{
  "hop_length": 160,
  "activation": "reglu",
  "expert_mlp_ratio": 2,
  "shared_expert": false,
  "subsampling": 2,
  "layers": 12,
  "residual_init": "scaled_by_depth",
  "optimizer": "normuon",
  "muon_scale": "spectral",
  "batch_size": 64,
  "warmup_steps": 990,
  "weight_decay": 0.02
}
Rows from block 2 of a small audio frame classifier, named by matrix and row number. Rows with one number belong to one neuron. Each number is 128 + 32 x the weight over its row's rms, rounded and kept within 0 to 255. All counts start at 0.
After each neuron's rows are labels from the 100 clips, of 14976, where the neuron reaches its largest size: "responds to" is what is common among them. Only what is clearly more common there than usual is listed. The data: babble in 24 made-up languages, each with its own sounds, syllables and stress or tones, from a formant synthesiser. In brackets: how many of the 100, against the usual share in percent.
# gate: MLP gate (model.blocks.2.mlp.gate.weight, 512x192), inputs 0-95
# fc1: MLP up (model.blocks.2.mlp.fc1.weight, 512x192), inputs 0-95
# fc2: MLP down (model.blocks.2.mlp.fc2.weight, 192x512, transposed), outputs 0-95

gate.490 [172 123  95  91  75  71 131 154  97  97 188 143 101 134 202 128 103 117 108 105 102  76 149 124 138 104  98 150 182 181 152 166 164  99 125 139  87 154 157 131  94 109 117 184 105 147 101 127 122 133 132 209 163 113 166  85  62 167 139 124 136 121 113 142 118 192 130  93 101 193 153 132 115 152 169 112  80 123 176 139 163 116 135 186 134 144 121 134 176 128 179 147  90 102 120  97]
fc1.490 [131 127 121  81  84 109 151  47 157 132 165 148  95 142 110 103 113  94  81  86 126 117 140 133 143 177 156 146 125  89 125 184 113 117 122 121 119 136 158 139 160 116 126 124 108 127 111 153 109  87 135 169 132 138 135 122 105 179 128 171 143  94 145 131 117 169 159 151 145 198 146 140  75 126 155 128  96 122 210 190 142  62 180 144 121 161 136  62 151 105  93 178 134 108 108  72]
fc2.490 [ 79 145 157 186 136 133 119 206 131  56  92 150 141 108 116 147 103  89  83 164  90 157 128 147 170 115 152 127 152 124 129  98 110 178 145 145 105 154  82 115  92  84 151  94 137 172 136 105 126 155 103 130 172  83 153 159 100 103 142 138 109 148  97  83 148  90 156  83 149  63 142 131 135  97  97 127 138 140  89  97 119 147 124  92 160 110 164 122 124 144 202 105 164 158 106 145]
responds to: voice: child-like voice (83 vs 25.2); white noise (43 vs 11.9); clipping (42 vs 8); /aɪ/ (32 vs 11)

gate.106 [ 95 129  88  96 140 145 146  51 110 241  89 108 151 142 123 105 104 141  82 172  92 103 129 152 175  87 119 123 161  90  67 171 117 107  62 146 208 117 139 154 179 137 105 124 131 137 115 132 157 180 164 116 160 171 148  74 125 104 170 156 184 128 113 149  99  48 182 163  88  54 161 123 129 141 195 130 119  60 170 122 155  91 119 160 130 192 118 131 171 148 148 113 126 140 127  97]
fc1.106 [130 169 125 186 109 130  70 106  81 160 114 100  72 147 180 127 128  79 134 172 185 126 142 135  83 101 149 109 143 142 142 124  98  61 148 146 133 122 131 160 131 178 123 123 130 154  97  52 125 183 130 141  75 244 124 109  81 124 102 162  46 148 120  88 130  88  78  61 126 182 155 135  97 110 148 104 121 120  96 198  93 106 106  87 108 145 132 106 125 124 199 150 101  90  97 152]
fc2.106 [147 124  80 109 122  89 147 160 141  63 114 125 143  92 114 157 108 146 159 155 107 180  89 171 183 204 160  26 119 139 174 156 143 145 115 131  49  91  54 127 191 142 181  94 133 123 153  97 165 178  99 139 166 159 135 139 169 120 144  46 143  95 135 140 116 139 171 117 113  97  85 146  96  87 135 143 105 146 126  91 106 105 127 181 121 141 140  99 134 104 155 125 106 105  87 132]
responds to: mains hum (64 vs 12.6); voice: child-like voice (55 vs 25.2)

gate.143 [175  96  76 119 143 118 145 112 156 136 135  30 165 137 229 107 125 137 136 194 123 128 137  84 151 131  71  72 106 143 130 106 180 139  77 137 155 139 141 156 136 118 119  81 117 106 145  43 100 119 115 136 127 105  92 104  97 161 169 113 179 111 110  70 120 159 156  94 126 105 122 147 140 163 126 146 179 141 148 138 142 167 100 118 197 169 131 111 191 110 124 164 134 137 158 163]
fc1.143 [153 164  97 161 111 161 112  47 104 175  87 149 144  97 146 152 178 192 161 167 195  90 122 195 210 119 134 189 133 140  90 110 117  99 145 151 144 128 129 108 120 101 153 133 135  93 140  99 118  84 113  57 132 153 134  84  81 152 126  60 124 109 162 100 162  89  84 163 134 132 116 130 165 162 169 135 103 161 136 120 132 128 113 124 146 131 146  89 124 122 152 170 163 130 144 113]
fc2.143 [ 51 147 125 152  39 100 192 101 121 157 144 114 155 179 103 179 123  86  80 106  63 117 144 135 136 165 112  58 170 137 129 150 146 188 145  78 169 104 164  77 117 131 132 143  82 169 106 122 138 198  94 142 136  94 122 142 124 155 147 176 135 132 162 145 111  86 154 123 133 131 120 113  97  59 148 135 115 118  92 148 147 121 105 142 148 160 126 112 172 118 155 133 122  83 166 153]
responds to: pink noise (55 vs 13.3)

gate.31 [ 78 118 179 124 241 154 130 103 111 122 131 186 102 162 115  93 131 171 120 128 114  51 131  75  79 202 137 183 100 136 175 129 176 125 110 108 126  98 129 128 177 158 115 137 159 132 129 118  99  68  97 119  53 140 173 145 189 151 113 131  91  81 128 116 129 169 135 156  70  46  70 109 133 129 167 110 113 157 119 142 143 107 124 140  77 143  86 139 140 126 109 123 146 136 109  44]
fc1.31 [176 102 100  98 139  88 154  96 132 174  96 104  89  79  93  98  87 125 158 157  79  70 125 104 161 142 147 104  66 176 113  90 129 155  71 147 166  87 151 150 179 147 130 135 152  87  88  81 103 150 112 157 137 100 133 143  98 157 186  94  92 226 156 131  70 140 105 122 118 143 147 130 112 127 196 156 130  88 128 133 137 174 150 111 178 107 130 115 171 107  93 150 163 161 133 100]
fc2.31 [101 169 165 109 115 131 105 126  99 140 107 133 192 161  96 147 172 148 119 120 199  81 111 128  87 138 135  70 136  68 144 109  98  96 128  89 112 121 146  78 110 110  99 141 118 191 166 180 171 112 124 205 129 116 151 138 150 100 101 134 110  80  99 166 188  96 128 119 110 137 147 144  59 134  80  72 128  90 116 129 121 180 131 131 129  90 132 167 183 128 152 150 147 171 192 135]
responds to: clipping (92 vs 8)

gate.18 [144 159 114 109 221 149 131 148 126 156 144 153  79 194 136 136 108 130 201 145 174 175 146 113 127 140 195 133 130  73 102 142 120  74  87  92 176  69 134  70 120 149  68 142 115  99 150 122 146 109 136 116  84 147 147 100 162 145 142 132 144 104 148 152  66 145 132 140  83 128 108 162 195 130 162 102 158 137 116 131 179 105 106 114 142  89 159 140 181 127 140 120 124 149 118 118]
fc1.18 [111  78 151 165  31 154 120 123 132  21 127 148 182 100  84  99 150  83 135 133  86 134 161 161 103 129 123 142 194 100 133 105 105 142 139 179 114 133  88 130 147 134 136 139 128 185 163 130 130 131 136 108 136 172 107 113 154 127 112 109 116 118 158  99 190 116 128 126 128  98 151  75 139 180  94 149 103 149 186  64  78 110  93  99 113 138 125 167  65 138 127  75 118  93 143 134]
fc2.18 [ 98 137 162 135 163 120 111 171 165 124 141 106 106 126 135 158 180 106 115 147 127 107 144 108  90 149 135 120 146 101  80 166 110 174 119 130 116  73 121 128 150 153 138 135 171  82 145 108  78  87 127 110 136 102 132 137 103  93  97 101 111 163 162 118  69 145 166 112 162  54 105 166 220 145 161 141 131 138 185 166 124 116 183  73  63 147 141  88 102 114 129 155 155 115 140 132]
responds to: clipping (99 vs 8); muffled (low-pass) (29 vs 12.1)

gate.107 [105 133 180 115 217 142 147 130 199 113 111 109 169 181 176  92 116 117 143 151 199 144 176  92 141 105 123 146 131  76 115 110 163 126 123 139 154  98  57  95 151 120  77 146  41 129 130 130 146  90 148 176 147 124  86  45 108  70 136 108 102 137 111 172 177  88 180  97 111 102 119 130 198 129  95 151  97  91 116 144 139 184 123 127 163  99 154  97  50 106 140  53  89 111  84 169]
fc1.107 [124 130 138 100 194 143 138 114 115  90  85 109 205 150 170 128 105 118 187 149 127 138 136  58  76 109 119 144 148 107 135  95 157 108 133 137  96 177  76 128 154 115  39 104  28 135 139 164 123 140 194 199 150 115 124 141 136 112 166 131  92 164 163 175 165  86 125 133  95 107  86 154 169 172 112 163 119 102 148 141 144 190  94  60 138 110 198 124  75 116 100  67 101 128 126 132]
fc2.107 [143  53  81 114 105 141  79  79  90 134 167 113  86 134 145 165 106 150 102 160 189 144 104 204 139 140  86 150 188 212  89 117 133 106  83 140 119 149 154 120 180 153 110  93 140 117 145 145 115 142 116 115 160  86 115 106 182 183 123 125 141 121 136 114  72 111  82 141 219 132 129 163 125 166  88 126 153 139 147  90 188 102 104 143 105 170 156 197 170 138 129 182 133 114  86 190]
responds to: pink noise (51 vs 13.3)

gate.78 [136 106 135 139 143  80 100 138 148  60 134 107 114 132 118 123 123 174 103 104 126 159 119 131 145 185  92 165 129 133 166 141 136 108  71 141 158 161 127 106 119 119  97 101 112 168 144 129 128 120 129 128 154 150 135  57 129 114  81 107  52  88 155 113 180 168 123 118  89  78 166 149 107 167 119 135 161 117 115 173 106 101 114 189 167 127 211 187 161 120 174 149 147 116 127  39]
fc1.78 [134 154  86 167 160  76 158 153  82  58 114 107 164 151 103 108 145 133 134 105 188 125 121 143 158  89  90 108  78 165 132 157 124 133 168  94 105 194 156  96 182  57  96 113 162 115 129 127 165 177 117  68 166 123 131 102  86 161 123 129 143  85 197 129 118 154  97 149  75 131 122 139 168 110 164 112 181 102 166 121 127 133 157 118 132 186  54  83 117 118 161 139 122 148 101 102]
fc2.78 [ 83  96 105 133 110 143 145 155 154 139 127 137  85 163 151 120 137 101 153  65 131 169 130 154 127 146 152 111  70 103 143 156 145 129 125 105 113 168 154 139 147 114 190 103 111 149 135 174 124 135 153 158 125  98 198 120 162 152 190 145 158 136  62 193 119 171 109 174  83 153 130 126 114  72 150 118  88 106 105  73 130 212 139 125 124 116 107 118 126 172  82  78 117 124 145 110]
responds to: clipping (94 vs 8); voice: high voice (64 vs 24.9)

gate.344 [105 167  97 115 159  90 123 120 118 125 155 154 104 123 137 127  85 177 131  47 136 115 141 102 154 134 156 100 163 132 146 171 144 127 111 102 173 107  78 113 153 152  98  90  95 134 129 111 168 121 131 129 176 130 134  44 134 160  98 133  87 173  93 121 235 189 169 105 171 117 209 114 140  89 122 114 150 106 145  74 127 145 123 120 125 125 138 143 125 121 142  83 127 101 124 145]
fc1.344 [139 133  85 105 132  98 148  98 112 186 143  99 126  68 164 142  60 134 178  67 139 133 135 133  85  95  79  88 162 121 134 201 138 159  98 145 150  79  37 166 127 130 138  95  98 113 117 104 141 135 171 140 126 120  76  88  57 142  65 141  93 172  40 116 185 166 169  99 161  98 122  84 108 116 136 158 150 148 172 128 153 153 157  99 155  99 171 123 134  87 128 147 120 115 159 145]
fc2.344 [133 118 130 143 125 159  54  96 103 124 133 136 112 132 150 108 172 126  90 178  61 114 118 156  84 100 121 164 141 152 129  89  85 123 136 111 122 146 120 155 113 180 135 145 111 153  83 124 112  96 163 135  93 138 139 157 131 128 212 108 106 156 141 119  66 115  37 103  58 140 138  96 141 144 132  95 148 155 148 166 125 107 205 108 123 173 101 109 141 201  81 154  74 153 148 144]
responds to: pink noise (48 vs 13.3); white noise (41 vs 11.9); thin (high-pass) (34 vs 12.4)

gate.468 [139  85 119 148 111 151 139  79 134 105 120 164 134 138 155  77 134 166 128 124 180  91 188 158 144  90 119 142  82 126  97 106 102  83 193 156  71 159 114 125  82  53 174 106 136 179 155 130 123 124 149 112 109 129  78  74 119 134  97 133  87 108 126 107 176 135  98  97 127  94 128 122  46 135 160 149 130 106  95 148 133 105 121 172 136 165 173  71 138  92 146 141 175 119 110 137]
fc1.468 [139 144 145 153 186 119 135 178 157 144 110 178 155 161 122 127 163 118 105  75 123 109 121 172 124 105 137 113 124 127 156 135 119 187 118  99 163 115 119 161 190 174 106 123 109 107 152 146 145 153 154 122 109 125 139 177 119 122  90 158 134 172 139 144  80  78 128 144  96 140  96 106 144 105 105  99  93 102 156 113 136  90 131  78 156 123 130 223  95 115 153 185  69  95 152 105]
fc2.468 [108 147  87  65 167 151 137 139 120 112 132 109 122 170 157 133 138  95 158 178 166 167 179 138  96 142 103 167 149 137  76  99  91 126 139 136 150  90 144 160 130 119 123 113  69 173  64 115  93 166 148 172 118  70  36  93  92 109 180 122 102  89  89  50 138  90 105 158 139 118 168 165  71  74 206  85 140 162 110 124 136 132 126 185 127 149 164 112 163 133 106 171 133 173 119 168]
responds to: mains hum (72 vs 12.6); /ʃ/ (34 vs 10.9)

gate.497 [ 94 136 171  97 154 121 116 182 126 111 161 135 152 136 100  94 124  86 109 112 131 143 185  86  95 100 147 139 107 136 179 157  93 157  79 131 123 117 149 107  86 153  91 103 113  67 157  98  93 139 145 117 161 126 111 131 138 157 126  19 111 106  90 181 128 129 112 141 116 111 138 131  97  99 141 162 171 116 137  88  91 116 135 126 169 110 177  86 155 107 114 157 168 156  87 106]
fc1.497 [119 109 164 134 120 156  74 114 145 115 106 122  87 123 153 137 141 143 153  96 128 115 141 110 109 125 140 147 180 121 100  80 159 108 133 137 163 164 181 124  77 149 139 189 117 161 115  66 123  67 111 122  66 136 145 135 139 152  48 179 150 133 160 184  44 100 113 117 190  57 120 157  98 129 190 151 143 111  84 152 132 136 148 130 140 105  80 154 129 117  38 102 104 215 127  74]
fc2.497 [ 77 165 146 127 103 125 156 105 119  76 140  91 173  64 137  44 143 140  78 134 163 153 133 216 157 172 113 175 116 127 161 163 100 144 123 116 160 137  76 110 174 147 129 123 106  64 137 112 145 132  67 102 107 102 119  54 116 125 111 107 104 161 115 109 179 187 100 132 150 187 123 154 149 138 170 169  87 140 138 147 126 187 125 130 121 138  73 111 174 138 165 160 110 118 162 145]
responds to: clipping (58 vs 8); voice: deep voice (56 vs 25.1)